Weights of a small masked image model.
Training: normuon at rate 0.0037, batches of 512.
Rows from block 6, named by matrix and row number. Rows with one number belong to one channel. Each number is 128 + 24 x the weight over the matrix's rms, rounded and kept within 0 to 255. All counts start at 0. Numbers have three digits each.
# convs0: first 3x3 conv (model.blocks.6.convs.0.weight, 144x144x3x3), inputs 108-125, a 3x3 kernel for each
# convs1: second 3x3 conv (model.blocks.6.convs.1.weight, 144x144x3x3, transposed), outputs 108-125, a 3x3 kernel for each
convs0.15:134116142117111149126121114115118138142146179134116150114146118139147133122131138128113114140153103107131135124113127098016119158128149157136116096089105096105104171138129143145093130115114128124114163163146157082123163144135110136093092121128161148156160130132121102154124132122142162114120141128160150123119112118125146119149126138141097122152150140109124147118145131153155134140106112114121173130098139141181146119133136131127129134134115132118134134119138138155130083134101116128141
convs1.15:135101143120131138147135152098135146128121107109145114111124149111122124126118148130129118135132145126116135134126111122153106120138115160134131099127108128121130142168152136134142148130171141140140149141095143122108131090127106119117158124161102152139116128134092069122138105134144135084127123183115144127127135134115138143145117149142118119134109119137134115141140121146138116151118109125161124154099121123107111145107122137153112129132122152108137140140140121130111076089149113156103
convs0.16:129112178148153200135134157144161144121098111149134105168103113099168120124115161133117109127121158151103133119096127167103159145110135127131143079143128127141131112119136135135143087149149174090138133089149129126151099139118123145114133187093165107113152098149190106138153116062111124119120113117127126134170125109178161100135084108110131115133128135124154136108180129120130090169071110190100136166151151106137150115183113124142136176139119120139094127080087108106114134160151146115137
convs1.16:108103159111141177134079121152153177114074148125121124139124111062138113115134150129130085120144096101148134144108152094108124159151137134096104140115125100091117129114131121128151190131121137103148134102152132079161118152147130154090131179122140156125163149154167107120143110129132107155121147116121146107143148143138157098087098103093122125120100109113140105139155137130156158119141161094124137109123121127110134107108124118091139120104057117103074145102125121149144126131181097105143
convs0.17:132147156134117126128135129131137142130121113115105082114156116114131116123158138139134104138134120142132126118157139107113101117118114111109079145107114112096082149113130156149150120161137183165183158170183127141166153170149145115138102126140133124168126130127117101100088086083104100076092084074134129107092102112128116091148110095152137135132159165131115118085097089138162128059097083075069081074095101132128138148168122167150131101148114097112097163153117134115112142142131143134142
convs1.17:110092141149131130073088125179125112134167142063094115076093139112120090121147113123147133095130118146068126087126177112131147185166134094095077128140087072076114167112131175134154117098155102136108086115163103134141117111160100153134157144116135102088125113073129152125169190207197154173133142133114123110118158112086102088152144107111074081135101104150158164091135097057107142127148116223191206225222245092081117145117148159137128124087066149143115113120152103089116112135147075124157
convs0.18:130116134145114167120128130160158130161123172124129154152124170110138125152114157119118117116166146088118101171174170111099176139130120135136132119125148128141120149180137119107139155110099110113102172131122096158141132145151096108138128156085167130114126153151134132126138132100101120177166120115118117104142157144145143147118105137141178135095074104154162168172125176164142122162155084157093151162108047094171155155132117104167116124115120147146091097119141127124132096109158142119110
convs1.18:072097094144137118097142150163178169117153139149070195150094144116140101123085140124145123149121104125195096106147118114097126142067143152100122106122090145159150160143131164136079173147079131142106129149090129134130076148191088101172118173153136127153115142094125118145114110092153112125128151135142130121126133185110093141110125163083131109107093114125144136080135097135174194158110109105100034174177151099117132109105100129138118102081123116129100131114093198198109139102143112099105
convs0.19:084096136097131118119142153133134131177159091131140139174137098120163106120139144124154132099148143139119154107105151098094139110118127103133144110140116158128132150108091195137149122164154133132108136111116143152143098121138163162068143131111117103101146091118145108100144134144173147174150147152127114118119143084136127103122137117133120180131150137130152131185171160130128169162116072044095127123085143139158121141127104122111139109128139087132119111117108145148133088148153161118119
convs1.19:106130185103138085146135154111132137132094136176126081138147132158143086162153104170103148116150148120143107171121098119198162116130117131194140116145128100137177122123115141162154079119142090122100137165126130158120156111087157145193112060091126143162098079110150090154116085070198151159075082131136126097142127138108094085125152176136096098124148107155118113082106146053142106129118113120125121173148152155135098148116152161101091136126136155123136138132177107092102117174114161145111
convs0.20:140131133148158120142129180149090095128104098142123132094192140140112144102135116135098145148130153134119121109095135123058093136124124082097122117135140146128120136124141140127126123093138168136103121105071168089097109134114121101140102092134111150144131158142109153110129117120152108136078070130152133121105122161127136113133114145147129104123141155113113153123132160131124138134153112121103140117143147131112135128120132139124107091109098152126102160168093126141117133127106122097098
convs1.20:124132135098141089104129135112141145143121146136107126130125115110113143121123124149126132140105104157115126115122141129111190093170151151136108175159116154177127112121129129133066090127167152164139119092109140101064118151158157116124151155145128137155144143178118106098134153138092134077126123169142136116112103127134166126098109115100096151112153115114121141096113116098093119100115143136082118123113089132097127136102129081108100138117152177113136152071073132169143143157127172145145
convs0.21:083148138075116118094126123112125111118140116145151133132091123143111131146090119160117117128137105129113081094096126105122169137135143101162141116145154122090135112115074129148091126128110126108100108093109116090087142099139145101149122125157149125142113144149094113130102100088104134115129098107143126108156146124105146143120096114105100089101097123177157084143141121142162134091129108140098089119142123101124125148111144106152117111121129109129102143150103096100107115103128088136126
convs1.21:119091110110171170120108144143081092154114084131092074109124141104111124102112109122136153139142122119107136115162112114120151134154185147139154126145156096136125136156128117143125087137118133162154135122129134135123174123099149101124128151141148055107103132158141123137149142166108134131159116143116132127121167150127111193145111134144092116124099106122126107121120091134119101165164141147124130160161153149117127119097121133124150153126164111101125137088124100105099128157126126139102
convs0.22:139134121134098077117124119119105107127143116109109111104080110099138134121148114109135113149127146107096106140133154141059144124165168137115135112084137132130136114143117114143090093156132164107099137119109147170116145123149145148169098135129120086139118121155145159159157118105140162082180113133120115156136103122132144143133126122116096128135194134148138101164109099137142115144139139188126135142081129146137148153091097121125122132140112148157155151140102128118122158123106130080134
convs1.22:114131104137159107124123120131148112088131078134120154105118129123142127150237160150114108119134167129168098118122099128107181120120177123135125121152148124148137103121104107113120098111132119100095145127143133161132158157127124132107129163101152168122138154121133121149126135106133105143121099100113123131115151132153141129151122136147156119138167124148129129090142160137141178104093128091103150115127144148143133129142143112084116143129152138128196151137148094118084101112118112128156
convs0.23:111114134137131112113124142134126135112112107143160110089108153106087133156140149115147133104128108134149118114114120103111116112130134129125132115101081137131112145153043116165129101123099107197149090126110093128139090172146131085143159150142135144135094140160114146136149150144087147121129146133161129140121106108132123108135144144118104141146093142154165203125159150111108146057074132145170094120105107114126102116146147129118119119101079105110064106104129132156205119112095140138147
convs1.23:125067115118092124090117137147127078129104166107113133126138141138141144130100117154163115105148061119130140147116138087142139129147113133120118135141165101143142111116111148125148124086133156135175139119155155162132139129132103110135085135118096097130130125145126093141139142125142132121150126108131142144114131133110104095136155147108140140110133170138125088156140102106102123128156161079112096133097103123139129122125136152120127142154139121161168149175133113116157117169115115150118
convs0.24:137085095147132131165125158138138126161110093167154116165155096159128107146136108134169153131115137158145134119097116094100099129086114153101119137106120141082126026103183128148179099146169136116088126099073112107064151193176162166169115127139118145157106105142118121154162125159146159141122135111101102130106159105128105105107111135134078130140123137096128128094110143120145159174161171140097103190106155147134141172171130101135158102125102116115115123097089137147146125108112123110104
convs1.24:132120101126137082148151129117115128069090151102135148111087098136135098105130102146157172104127121172092140135123156106101118188158128158104096119143083137112103118121116145134165098139099124140118091135125146139082103113145153116148146136093130150115144129110107120080128123124160153131093113129109112105131120120113145123163163161137174139128136118128134121125108119058094025111122135170136145139110085129156123118123077118157089135103137149140173148134134155155137186156117171157150
convs0.25:131138153128114133123108108158147149114084115099121127177162143146140109102128146132108128121118135152156136128105125066167125094088126142128139113125125103121125125130132136127124110124120115116142125140096121147166125098106141185139159154130180179165154110120102099087124134117153127125118149123135145166098139119151119091137125114120161102122116129133155147106118136127144155132149122116122145158161139102089120101149144120105127097128152087142138117103125134109116149108111135106120
convs1.25:125152138070124116097134119124135157103110153102162158128138146121156128141140140137127131145175152139169135123128134096117137100115126135144157166160156141132128108147112089092107100094118138125114152108107141142132120112137135119165137168129166149151149125111162120061124109098090138135144130168132153153136141121125167075107115091137135146132107138113129150122116139096101103115116132110133111106131097149100118168105141155148137141101113163118077154101056128134156124146125078124124
convs0.26:136122123178152128168138083101091114065134181150130115163154120207139116102099091132115132108155192156150114098106106155150081117130107116130088091143176118149119125128142124122090138134117137143129103128099153142107147078115074112182197151136102099102110113120130137144119126143109117179094122098115108081117137138123141133137132165203127112137141138117151131152171151111100120063127142122160188184168137102112133160107112087069137126138132148118155138124136131102088071126130104124159
convs1.26:247153123125122082104123133087133119114109122158098155107118105128123116147189166130123189066113137118136099157148144177146130149120070103107107125126218156136109102117115149141171105182112108149120130135153195133157131146168166116129154084073122153112095106159130153170192217205092145072150146107144134117154150125134100126149164141147184118141127134153134124144160130164132085108149122139130179097102105060115162215176197166185086103092122099116124093125170118167145133128078133102195
convs0.27:128131135120122140081073104156096108165140147165109124160123118112098118139130115140105152124103106143096094153142127114147149123138098104103133126120136107132127145178144158216126088170130080045082116047088152116120076064090079058046107114108106152157169127155137124127122157152108109075110102091120113153107104108118148132124120127100130132121131144150145122146165120137141130095116162073080085172112093126113104088084100162123122153118098153156133110128161099125150118140143169123137
convs1.27:164128130158148141103124138188139172151124100112120123122139202125143166129127148116149194084126137121101141090088097092136135120065090133119126127124083112121106133133167127148126123114120103082157112085164111092151154136118117064085132102105131155174117142116093082134132100125185132139157136113131121139124120149122113163157144146153091133158115148138126104137135153132145156160115144175118159156079105164129169167142189158145168114107076125086063116108079158153128101119174126106100
convs0.28:155141132126110125141112158123138152147120114115093115107135154126127107132119122118123138121114141151165149167168134145141129102131130167125137177104112144091141147134129138147113123131125086128143073131160111148191098128117129148134147144132110107111102135121097124126138146159180132147108113126126120144117150125138131106153122117122068115144124148116111106151140124114114120175165155150118122144139138141139123125109132126109136095106113179141144175131139131150135152136158126146159
convs1.28:140123143140109144119134121099134113129148140134134158154145155117138148120127117104130127138146190126120159149132122142146102145153149124115108090092120091108112157136140139148141141155110120135115105112111106055113108135128125134167128128129107161166110115159130127119116110111132132134163139150148135120154126085108128106117086128139113123111098096132140153140138175130149132125147132134124134155146154130112126124129155136135120107119123122113184111090145135123108135153124140143118
convs0.29:130129130125143122105121119104111088128104104163177107164133121161140145118111098110091117113102114143156150122100104122105094112153130110112111123146117135096099148138125104028094099115140162116136137143113122120099141112121095055077162134106108147171161138143167147106121136136144092149127140160134147130111139146090116138132144136157142112137120152113155147130112162131149104149153147116113097136117165120128142157175138129132114140124099137185137096120077122111116132076114093116142
convs1.29:111111094113138136136139159128174143087094109132133147134108109158155164176153136135127138070125102121132124135107106143122081113136125120125154140110155141143145160184183137140108125125137077094112115135123145160133177175203087128099141112139159110059067125147069140167134102104109133129118144132167135153134103144124103129177157118172153158118105133088104084124121072161147117133161160156156077118120089133156145108126103171136166194146188117108151135143157146175138150100136132124080
convs0.30:135118153150141165137102124123141097103140120140112111166144125138114133144167130125117138148157111134142097136098102131128149115110164069110112103117094128131100102120154101157109173169170144109072116123096123103093147142117160170163188124119145149160157159163131123112123122141125093146185112104180136147186127138154136121122123081098130116095136124127128119127128155126123125111120127166177153162139106108108102199162148165118138128145130153115102144108105120106127127129116122132092
convs1.30:111114078136133156106099097124158148107104102122095121093140153100158129107154139140154120121070093096112131071104112092102102127146123081118146055096110075123085145153141140100144156165151111152171111119145111136157126160165130161135149147155126172135078141138094166160104084088140149089114108128110099143102125121115114161160158180153105172181081185148125135128136166125173119154143142112121143123134116097115133097095148137136136141109105129133088128148145154141179174129145139127081
convs0.31:133134098150108111124125108127100134153108134150137130149149130147194132130151123136112120141118106129142134129139106157144150151118143127130145092108150141104149121139118109109085133130100156153088167124106128095077131123120075073091118137111148140120131115111137124129136158138134099091150166162115095107125147153098117128159128140142134128128150119127134085120124118152171168136186181115105099112156154086135135093140055110124104122105153149184143134165170125148139100114098112126094
convs1.31:150104115152047060147146141110091118085048137112117120156133102156158092136162116121123098133148074149133138147132121119115130133155135142125099093112118127146129171113137123091122126124157102126134147165106141139118145119118102108145106128156137145134118129132084147133144156159153140137153120143095095123146153172144129142109145108127113086116115120176137147148149200132082179128107112120142131163122133154155159118125115157155130121139153161143135176161166143169107164164100122143105
convs0.32:147133148110127155178154132161124101098055105137099173115095137169137139118117145097127106100171173109156113120103097101112089121130138150122140136150130160147139113144137160126098134160119110109139111148113142177104153163142110108100125113135144138134141140134111136106148118142128107113126098116108140152093170170181140133124161128129164126137126117121144156129133155104127128121090101087144168157124112151126115105101168158131127151148117116093106130079124150113128096118118171141121
convs1.32:141098144144171190115167134127127128128139155100127123159116158128138125113122107095121136114038115120155093105120135092102098139142131126134134119116077113115139144142144117123112120123103103122153146121105120127065153115119155141146130138153134134148147119140133149149129127124145089121104100085089101102102049078109091051107129109139149112129150096142129141114133116107138092116113110108116100142130099140117168131108118150110136112116121106142128109151154126142121154183144133114096
convs0.33:112121110118109135128090156123108126145162147138126161098132151128105114126094113113131122143113187140159129123126121126169128107133145105114151095200134088121116094095092100152124130134127136094103111122089117106088108083085131168130151084106105143172108129133157120142110124104119153141168153137163114142147158104124116111163143143159200163112118135124115115154099106122118116145143144160170151121138136126133120148100152113111127150146147155124104150142107100118129121165119112103137
convs1.33:159088136164141131122101125132136122136077125089077159134132132096106128099127111129151108106080091115136141088126119126120114112160129137178125125197115101144098145143138112131110141189105123106100093118129099130119131099096097140076115095121138138110132133173115145147108137137111078123134139131132117136087102121109140149138139130126171138131122136116126144123115142140146132120117112115143150122106127118138119126131106143118168114110156095132084133094113089123117060103146136127157
convs0.34:132117126116137125136110107132153129141132119131125108111140119142156123121157128124115136123099142151136148146144163129117129120131108193152126171137136162158107135100132126150139122171176151104102149069098149080109129140133122126140094095101143114086135157111147132079120133106131112102189122114087094113116115131146148170139127160145174172110100077121153158155158143120140137184148137125124180144111161134137117116126129144127116162142148101108128145161113120108146129122134102121105
convs1.34:109117121135159130147137171117096123131086173126081133157128147123089155148119158123105156136098135118133132110107134123122127107119116130129151165139113154151132124134142135147129157121149136113095100103084093117086100122139126126118129112106124117135149133112144101142129135111116104136118133150146141108141131117125152113132122127104130126102091103101137149096144161080121173131118130157133141126145166120113100157154137136152113087098101138121115160135096136132110113079086132115147
convs0.35:133130110125140155154142146159119117142123106126107143115100133127096151116115125126120131091110114090135108193102144130082086142112128099129120122092121112144140128133153125176148119093138058112111142137116115130121108146117127193126171131159128155158114093133141129118116139131099124147072133110137132131102076132145123140121164133121127141174132135149125115122141154148142099106144114157131115163109107175153150149110097144102141127125151078127114101115109121133126122120146138118125
convs1.35:132117143130110154134116113073132116132154189148151145125134127141135096111110144141133121137121112128158141198146128120127098144114114099095116121139149128165153095110118128115155113140134112119091102117077088129122116122139106104111153138123154117099190119121155113128144131174095089038100084131105128147103153165121126111097095087097115118121111108123129147146155155159142116115137131135122164124147135141162130113131120077120107098108152130139123132120138111107084095124107163176163
convs0.36:118156154127156155120105075138141123096152156103127132109120113099099130106132108165163130135127121126146142177123155148142122098153165158125097218157136177156166111118160103144159123111160098092120154138104133169103093097109130111139151099129131139103134126110108122125170164165119141147165144141106135110132142121117131091105093131119079065102107118127120167139151086115122147054099161210111094115091102111139124204113125190139131126125090112104140089115118143138117139126144161122090
convs1.36:097150107170109145126142161089128111123138112091095160127092113139137164168133116119097139112125128117152198098128129137124069134115166140111145128111064131124089120126143100111094104096160144121152133130123120140127131129061107130087117114134108120142115167166121095126139175151107122068168173175117111099113112104150157180147138142107119116139136131125167141151175147124151101170123165126125107130120115100103157141145160105107118107077116128106168097129157161113105140136152118128105
convs0.37:113145136109122136127100123152121123144127148157157136143138140120130140096125129123094103147152123132102126104104073139088101124122134124131081122116119091111092104109171082124144118090150134131068136134078109146129124113103131145130099119129140180133143159113143141118137129147145136145098112158135106147145125143131160150166129131134128147148116104117144144090149131127179151126140134090087112078099115107129146104129110100093096101164124132132154123106151105155122125129163115112133
convs1.37:147168143140135150124090149151146129160160137152144120111116115129110126095131130092140116113115104125156121105105106114113108133165124139134130144134156104141148175189138123160143132125136136098094140108114123156100086117128119114165158129116116115133140096123124051149151137144158123128120118119108118146101111109104130082165160142160120140128128114161145120150134114150160150115084103158146106138090122126123143129125141114138143166168131197147171151156135124146124077106134157135153
convs0.38:128125134127139108124118139131117115128121103133137139109143141092127171113175157127126118112120137131099117099112132088100141086103125074138110123124101098116098088071096143091119133135118164143135151129121113179122110125134086129118096138135157133129151116115125126116160124096083090119060088102172148135146114140138117136127125127121117133137130128115152128125123102093106107088078078053114105084115124141138143144163149112123148082126122133158107186146138134147155112128138132137160
convs1.38:178107093139126144116091101117133119154151100162152110085120162076143133062125142125074113164092159150111142140148127165150089124139095120103121108104129060073139113094132138098148104050120168147129182149135180136146131134114145138127120140138094129129093155101136143164150135117168171158158142099127097106120106170146114119119099142134105141172158161144145134179126137162160163161127130169172172160165144118146148148122130144149150158162137177169162152155143094105139131148144139120147
convs0.39:104134133118114112141142164120120130170187170094114110157094126098095085165153134164159124146119105160122133128124122142142148130128132118156115193158185111145104159117148102088097084101140143160145101155144149175108105088104211195195142100124135146117143076108117102117099115139134157141143137133100108118092078131138163121132172148134198200124136149122104111124104127116135138151143116152065117107099110134123144154177167163117158135142136158162129120137104130117111105101126109106148
convs1.39:100122136102139122127122106125148144112094145159185164147114123098082078081105103142143129142169150145147150158119117187165137138175163113127093116078102114116109106147144188179122188183174147131151130091148096097116168124115174146126173137109149156157160127129153113168147111112124070133157133132142091095168153137156125201136159134180189151110114097124130121129144119132128108131115160107112118126111117085093081137099091136153162151139133143177145143151137107135093130127135120113093
convs0.40:140098118100108115084096045113095117159128120111108095157132135162140079146121137129111129116180154099109118117115134088102109118145130110109146123153179122150167109080171148129113130138096131073102140129088121107099125089083154141121080088119138127139100151097114111120096092091136127177131085068119136131095098139135117132152120143131150111123124150155128169127139139129117084172119118164180212130123121160128127103144087079122113117160149126109100163152130112118130138152161128116125
convs1.40:032104073139146123145142132105165161131145137149110114143140102123150107118135117151133146167154132174131145137125163106140144134139140134132159106115155122102120177125108148157098137146115125112099115115095144108094155124142189164154127097132135126113136132099156092141106151199129101044177149124137127147099101114114122164156102118161127127140143132087124136111115140131125101160096136125138189134141076190148119153140176161129118149146163164143130131139154132119153118153210120151135
convs0.41:124174118119135102150139116071116143134115131164139153094096137119130161108119094087162141138094119133138140105105123115117104128129119185173173129087145092100117126121066141222094094150156143131102135126131143134095136129121149108088119121111152146155146113156097109108112135107187118120114111142160108086152121161121129108159143092129143069131121160122167145135151098159136172122088120171102046058144091139115130120128116137138124159092081127109149161151148134097138119120124125128099
convs1.41:090148080135132110120111113165102123166126126117112114125102082091091132088105135150138170131104094099144157118101127118140124146127143147109182101141168112152159164141105091082098122131142149127128139099105143110095116124165147141127142143139098117106096113127103140098137153186130137114136118088139126119104111068109081094126131143115115063127126125132136142121136173153108122125120176166138116121124103152155112097118142148154111153126135113133156134151106095161157150166158142165137
convs0.42:097150145090123119098095130159165160144113157108092170187169159087117147119160093135142106142120138167158191130149167146148158098121083184126074113090081094143140122130160159190210147142165111084121108106122149129112156095121095114130128164185129166148138131119154155120165117088137115106113112102121098114131137124097114118108112119119116135158158116150124086142128138096118099091120059118135164092134109083135140049115141134174142136156153148130141144129104119139129133135116135143142
convs1.42:093113116117163115139082092129155126096080178119116147145150170153150147118113122174145170121160130107109151146129162170153171130147142136134150134138151109140140130113125119186160122146119097093097129101107101083140116111152136104129143049107137134165105111114131122147135116135139113152072083088130119143123131151111087159160144161143092086111116129104103136116133137122124181122138139142122153119118145162158144166133123119127103107112114095099123122144144121139157135135159132105137
convs0.43:138140140133118116128115096113105082093139128116120088135112129135109106143137117132106134119152168095150106110116143120139106151116113125127137129132148118098111117164166124170184134164191102102119130136142098156127092121127076150164070116201126120103120062061134085051137132141125135122110119158126147141131150095144120083126136125128165139097156136130143138110104092136132076138161122093138150090121096137140101107123107098103117124129144120133113155118122135127126140123132148118136
convs1.43:134145146122124104099109101129160123098118128141155146131146115124101149098102116118131140128098140149134143101136135102127122118176125156164155139139112119099136116135123145137132131156128123108097148157149141146123133147154142126141138132128145122093163069087146101118131110115138116160132127126125156146124165158117116133125126119134110133131130114142159170098116160107124131105108101109145127120120122102091141133101099137109145131141157167152133131130109125136142122105132122104144
convs0.44:116134121139139132151106125139144144098118134139121158150158156116161130124117117144128130121113145091145135115114149150111142161105117176135104101088094085129161124101106110161125125157102135096149199146150160095163127114118120110105053082102131126112151134093151121117115103089115167142087109127128126102132135084120155119142097109116082128161099120140148119090161122150158122130095133130181128144079099099107093113125138151140119141155127157146105135133135132120138076142102064108133
convs1.44:133122173129115111129056085132099101111168124140168142126120140136128135136123109134128150104158139113145136125112124130128098175104086137142021078121093102146151112114114125107086118127126077149137110141105116123145101106078149142142112121149128137123154123118161132130123130145137154125123114098162121095162133100103176027099120137095087101150155138128126127142112115138144135146146116147144165122133139141090129102158200127109146105121095101120133083124105112134154100128095151132181
convs0.45:117121146134109143128127124133118128142116149119114108134122102136161147127113131166169155121203225128161166120100116107117098128103098143142151144110131125103134147116101091130145108114103116149126089150125101162142175129117138131110139135136129103103118106124146112100103122101108131139137117122154157159137142194132127147152127107101117108103121120115094156118113136133130131151138119059088119129089121143100117110093102124101147138114119100098119120100140149119158183123149119132132
convs1.45:150112112157133170114129132094111085121095096093106111130137157110156160140165123129118132120114138139140160103078092064066075067062114150157153132145157145137136135112129101093117091107107138153153126145116140162127116087117116098113120119135120128120128123089116112130132140132111118148143144152095122120076052106112142159130093134120127132113099159125099114120142136108150142151148137113115126104134111146135132123135136127154128116148123124128111130121109108142114137161154131174176
convs0.46:129126147134154169095106126144110132117105134105105132148154105151161108119149138145160114196143117168159095130145143100119129143151143162148127143144138136133118148130116111118107107122103151089083134095105104142133115143124143135113110134088123115126136120120122095116172158164179134127082074079077107131140142132118127126111150130124118143124151160119111115115163133152149134148168164065071088112126113144147135096105097118147129116106111122121168188160147146133115134122090097093100
convs1.46:128118122151121096109126135139119102154081133165139133128142143165120099121142092130073148111098110136119193123110142137127151159113132134119113147146148141129145079123101114123107151158129097118119101098105112077114111108091119128091115168145132104121110160153103128162152170187141131127117141142137144145085113116135150122138155122097156107096110113157125114143143151148172161145119121156187179102090102126118128134145123100123127133121120156163131136141120123090083113131089147146139
convs0.47:095109123115157109122134123140126138120116140130129120139132142128122190112108113134142095152161117149174114102091123141128134145125127128103122152115126151139155134158110168128098115132137125132112151141120164159122165130138126099082148160168115134127131132120110086094116135115080085109122153168128141124128147152118102086143081114130100129136076118120107115133122109112142134081090059126154111140152178103112151132129120125110095103124136132100113136087128137135130082095107107107119
convs1.47:133096128140152148130137096091094120158116124158100141117099113111083151145149133148138161165122147089112140156126104155138109109109076138144159128153179131123115117129121136133133128129103108144148112128100107117143131127117113081130106127100120130137134141177131134159142169183142135192145120127109105105132115143142118131096101150105113121096131109147152106144131097117103081162125163083125134141129129145172153102150156105148142113136156075086127124149129106115172121152119148100127
convs0.48:121130101144108118124122131117135094145095075128111108157151148142140150127067131123124169127102163089111119172159124117116109143135121155127096156129124149144151109140124120141121112122131096157112100114120079108113096089110123104149114081146123118147142142183136152146157142108197193134085118162117101113119130132141154132118090147105118156105108123123150134153179178144144163186149098158128188111131140138175152132138169096123126100109135072081089105133109132123133146158137088126128
convs1.48:151175138143126115141136155129133095120126165131113103125149172131108161120138157110141140118102081118141116129106117102142066166144120159124111150131118158126148136154109171124118130088184154125120131124119138146160135154123167131131169142117145145171179101176141125168178149161107175142139155136105124129116123174109099089117148141148136153138128149117140110144149129123096153114088093180145087106123150140117103156134114169159129142113097171131150186174129126135096135114116116133164
convs0.49:106128145088095130131143152124131151105109131138161145126137125132148159110163118123077111105069106106146122145131108133133109135127144134147142119132122137142148132131109113095043153125080095146120043131139089089129090144107076074089079093137115109156105118186111130157135114117131090092100123123112106134135138132153103136126128091113128152108120117108067113151128115160132155129139110099108101134165142128113125126178118116099116123097111148128139149146127157138150100097099126128125
convs1.49:106137106125122151133131116158124105173120148169096113118117129097095131123097083102148128131164104129118097084106126121138136146126127112109104125123106122102138140159119144181159132142112134134113109114143159157179150129124156122091152147097103090112111093072145136098126103168124146157072095108144119117150119148119148142124133131137125123136196145125121140157103150133136131125140149154154167161154165142116099156131128158148146092131119100143153096102132123130148118113124130118144
convs0.50:113139118109129109135099117087131136081106152097116147085131183076077165065105152119104138094115122140141138093092103124157156121124129110133159102103102114146120124123089167143111155168124081089086127132106060106110123092135149145119089107155149146138172169116156114100129131154119110142120142125151143095162149141147120096128125117096117117121103151194135116181125139134139135134130128135127070201163100115122143143127152099089116073106109111121114111113125128139172094138127100142125
convs1.50:149149092160184151162142141130127117118166107107080094108137159077109139086094152136166110112170124127178125128118136112135143134167162138125133146158141138120134134121115174149132126142107160132167189152095142144118152127156136108153116136151120151120150146132172126103089112117145116093116118114124126149108146163117118178135137152131154130157140147161143122151140126106090099143135127121146144160121130097105080111177169095108161148107108138113111134134116134139129099118152120153107
convs0.51:153148149148135123136136130161111108145135105143144117120116099111110114146159147109124124120170150132142174132108114112095108126138159127090088081099122084098098138144137150143163106135164093106098071100077131115081136137114149162113105125115136145129108139101098115120121125144122143144101115113145151132133128140120111118104085141128131145108107125182163184147158172140194178098097087154132161131129149152130129130122134114157123115105107136115115102134117133135117129123143123141148
convs1.51:119128121139130103147137110177159160154134141104073092139150145111123141125116085138155143146159113144188109125131123129125129140189151126130104074103102088114077116126153160139155140143117060095125083115148110110185087112134124144131122120119116145123129158168141157138182168155142157166111112099138127108170126119132109140142115136164116121170139115114122108099110107104068103171140135138139173177141165127100079121109091118133106170181161127141109122124102149190151092152112127075127
convs0.52:122132121109126112144123157130116132107137144115112139099101077086133142134190141132132117135086154108095113161108113094100096109140131109134147135161128119132128136141155101137100108086067084101095098167162121184099109091115125133143119079145145131128161129137124137171106105140203140094040061054136129101136137093135125145136141125153126120137117129154156131128158123127156157215130112126106105117137094106098112117114111133105091111108128089096142121139143129140135133113129096127125
convs1.52:165142167129158119121124116116124114120104107075139114143163129148132094086184087157145117138105116150115152137142125115113101128125102143143115117128121116138162159131160140109132113137111111102133135114110149177156128147135100109107173187154113104155140136164111097106145130150114104111136126146113130139122145132120177124142118150125155189109096114097100143172144143104100107144135123171167159100100136105126115132147176110119094138122103149145135170127156079123125116117148120106111
convs0.53:123132117139137117117126117091136146140135107118107137144106103175125146159162130122153155150114170131119122145118118169129127138115130124131122163133154142133136106072106099127111086106129133112099122097099091121074150116106167136082135127076147141110156108101134117129130130158138074130159119118064144181107095137102128139151104098189116087124094141087111149067145124103158150115087109213193158143122116160069107186119122119118153173133151190093135120163118138119128151135106131117132
convs1.53:163098153193105125166110141129162138144148090148125119140134105155123078108137112108094140128145146150152129154154110144120094169151157116145117099107091117123056089132114120161105134196137182172162118153144117133120138125107094115100059102098081089115100118125099117098083109111169152126151146154149117149135093124135110134124124108105114107106116120129113094123093143141160161116141135148165155167115133136148145093081163128147143114152118075110112119153139113138083108171129131140111
convs0.54:102121118119107087119110128103152155114091112126092157122121140127150110115098111143142109123122114143100118108125132098110118107127128123117136109146148113150139118109120108134150148111114129123100150128138147114126136111124158144187133143148110112129097184164108133134113115127163130174137134112138114098132118150140148116129134123143141143134144113139147120136165140132137126147090160135145106132122118146112126124114115124102119132168174099093119150142109126135135114145115122134136
convs1.54:178138153128142150098113136096139122117110161152156185145110146121069167118120146101138136131139095147111148124135095127167150122192167122103114116126149089119160131147120124168123134088120100134109098124106125128143157126141133111120156149117110088117083047117109069092149180161106119114117114111136118146101102144105099154134118134112156135136141114109117186127148138134144098145154115133148126105146127087101104103133146103116142135149154128106120114121087111121153072134141092123145
convs0.55:184153170149105145111107088104092085152129110154134131118125128125140118116119096114125112130153129127163121144072130148133147121119130097093073135121115166139124132113121092127085099107088100124159120134143109120111135174136132128099108161112136139142108129123123150116154162107117094118179174156085111106120121114087103111142100130123117156082089055173156179112133153143122140180198186133089108118156126186112104153091130094100075116073104116076100152151153118147150112117113116111118
convs1.55:209135183161109146143096109141164165143150172133133139128130143154145137184140171122130131104112097147149112158140146183177136135119133160145151145123146109168149147138176110158146095102118133174145115138171147170188097124130108106091125131116122156161120147136139144179109063073194164137121112136119114094122086092140107080105116066084107122087106126121117111123130104171171152099116097107075077134154141134136129125119125093105085146169177135147153137106109180174164078149096099095113
convs0.56:149140146130117142097114147108109116138086116122106131129142122134130114107122141123145107135114134138089131128133115131101113055128106099128124113117108094120101113112114106161146083134166152120177144092140167123118113148096096106092054161121150146169149161146109145121139108139119113117110151139117126113167153141176149108152150136109101121084132138155152117161162094139137082140148127101104125051077103130103145103118158091132128131152137098137164110136175107098139091120082098145147
convs1.56:149108160164135131141112093102140123099154145081092151148120122163137127167142126118132157136123162105115099168149148115123116080111142117092119117118144094103122135117099121115097116135134193119140185135123188111092107118122121113137100099101097112148121121145099079119155118099137163103136166140123107127159115144129108116116133090129132135149126090130132127155110143163190171172165154167161132146145113141146136118112126101127132098105125107127106123111136141148130126141122139098173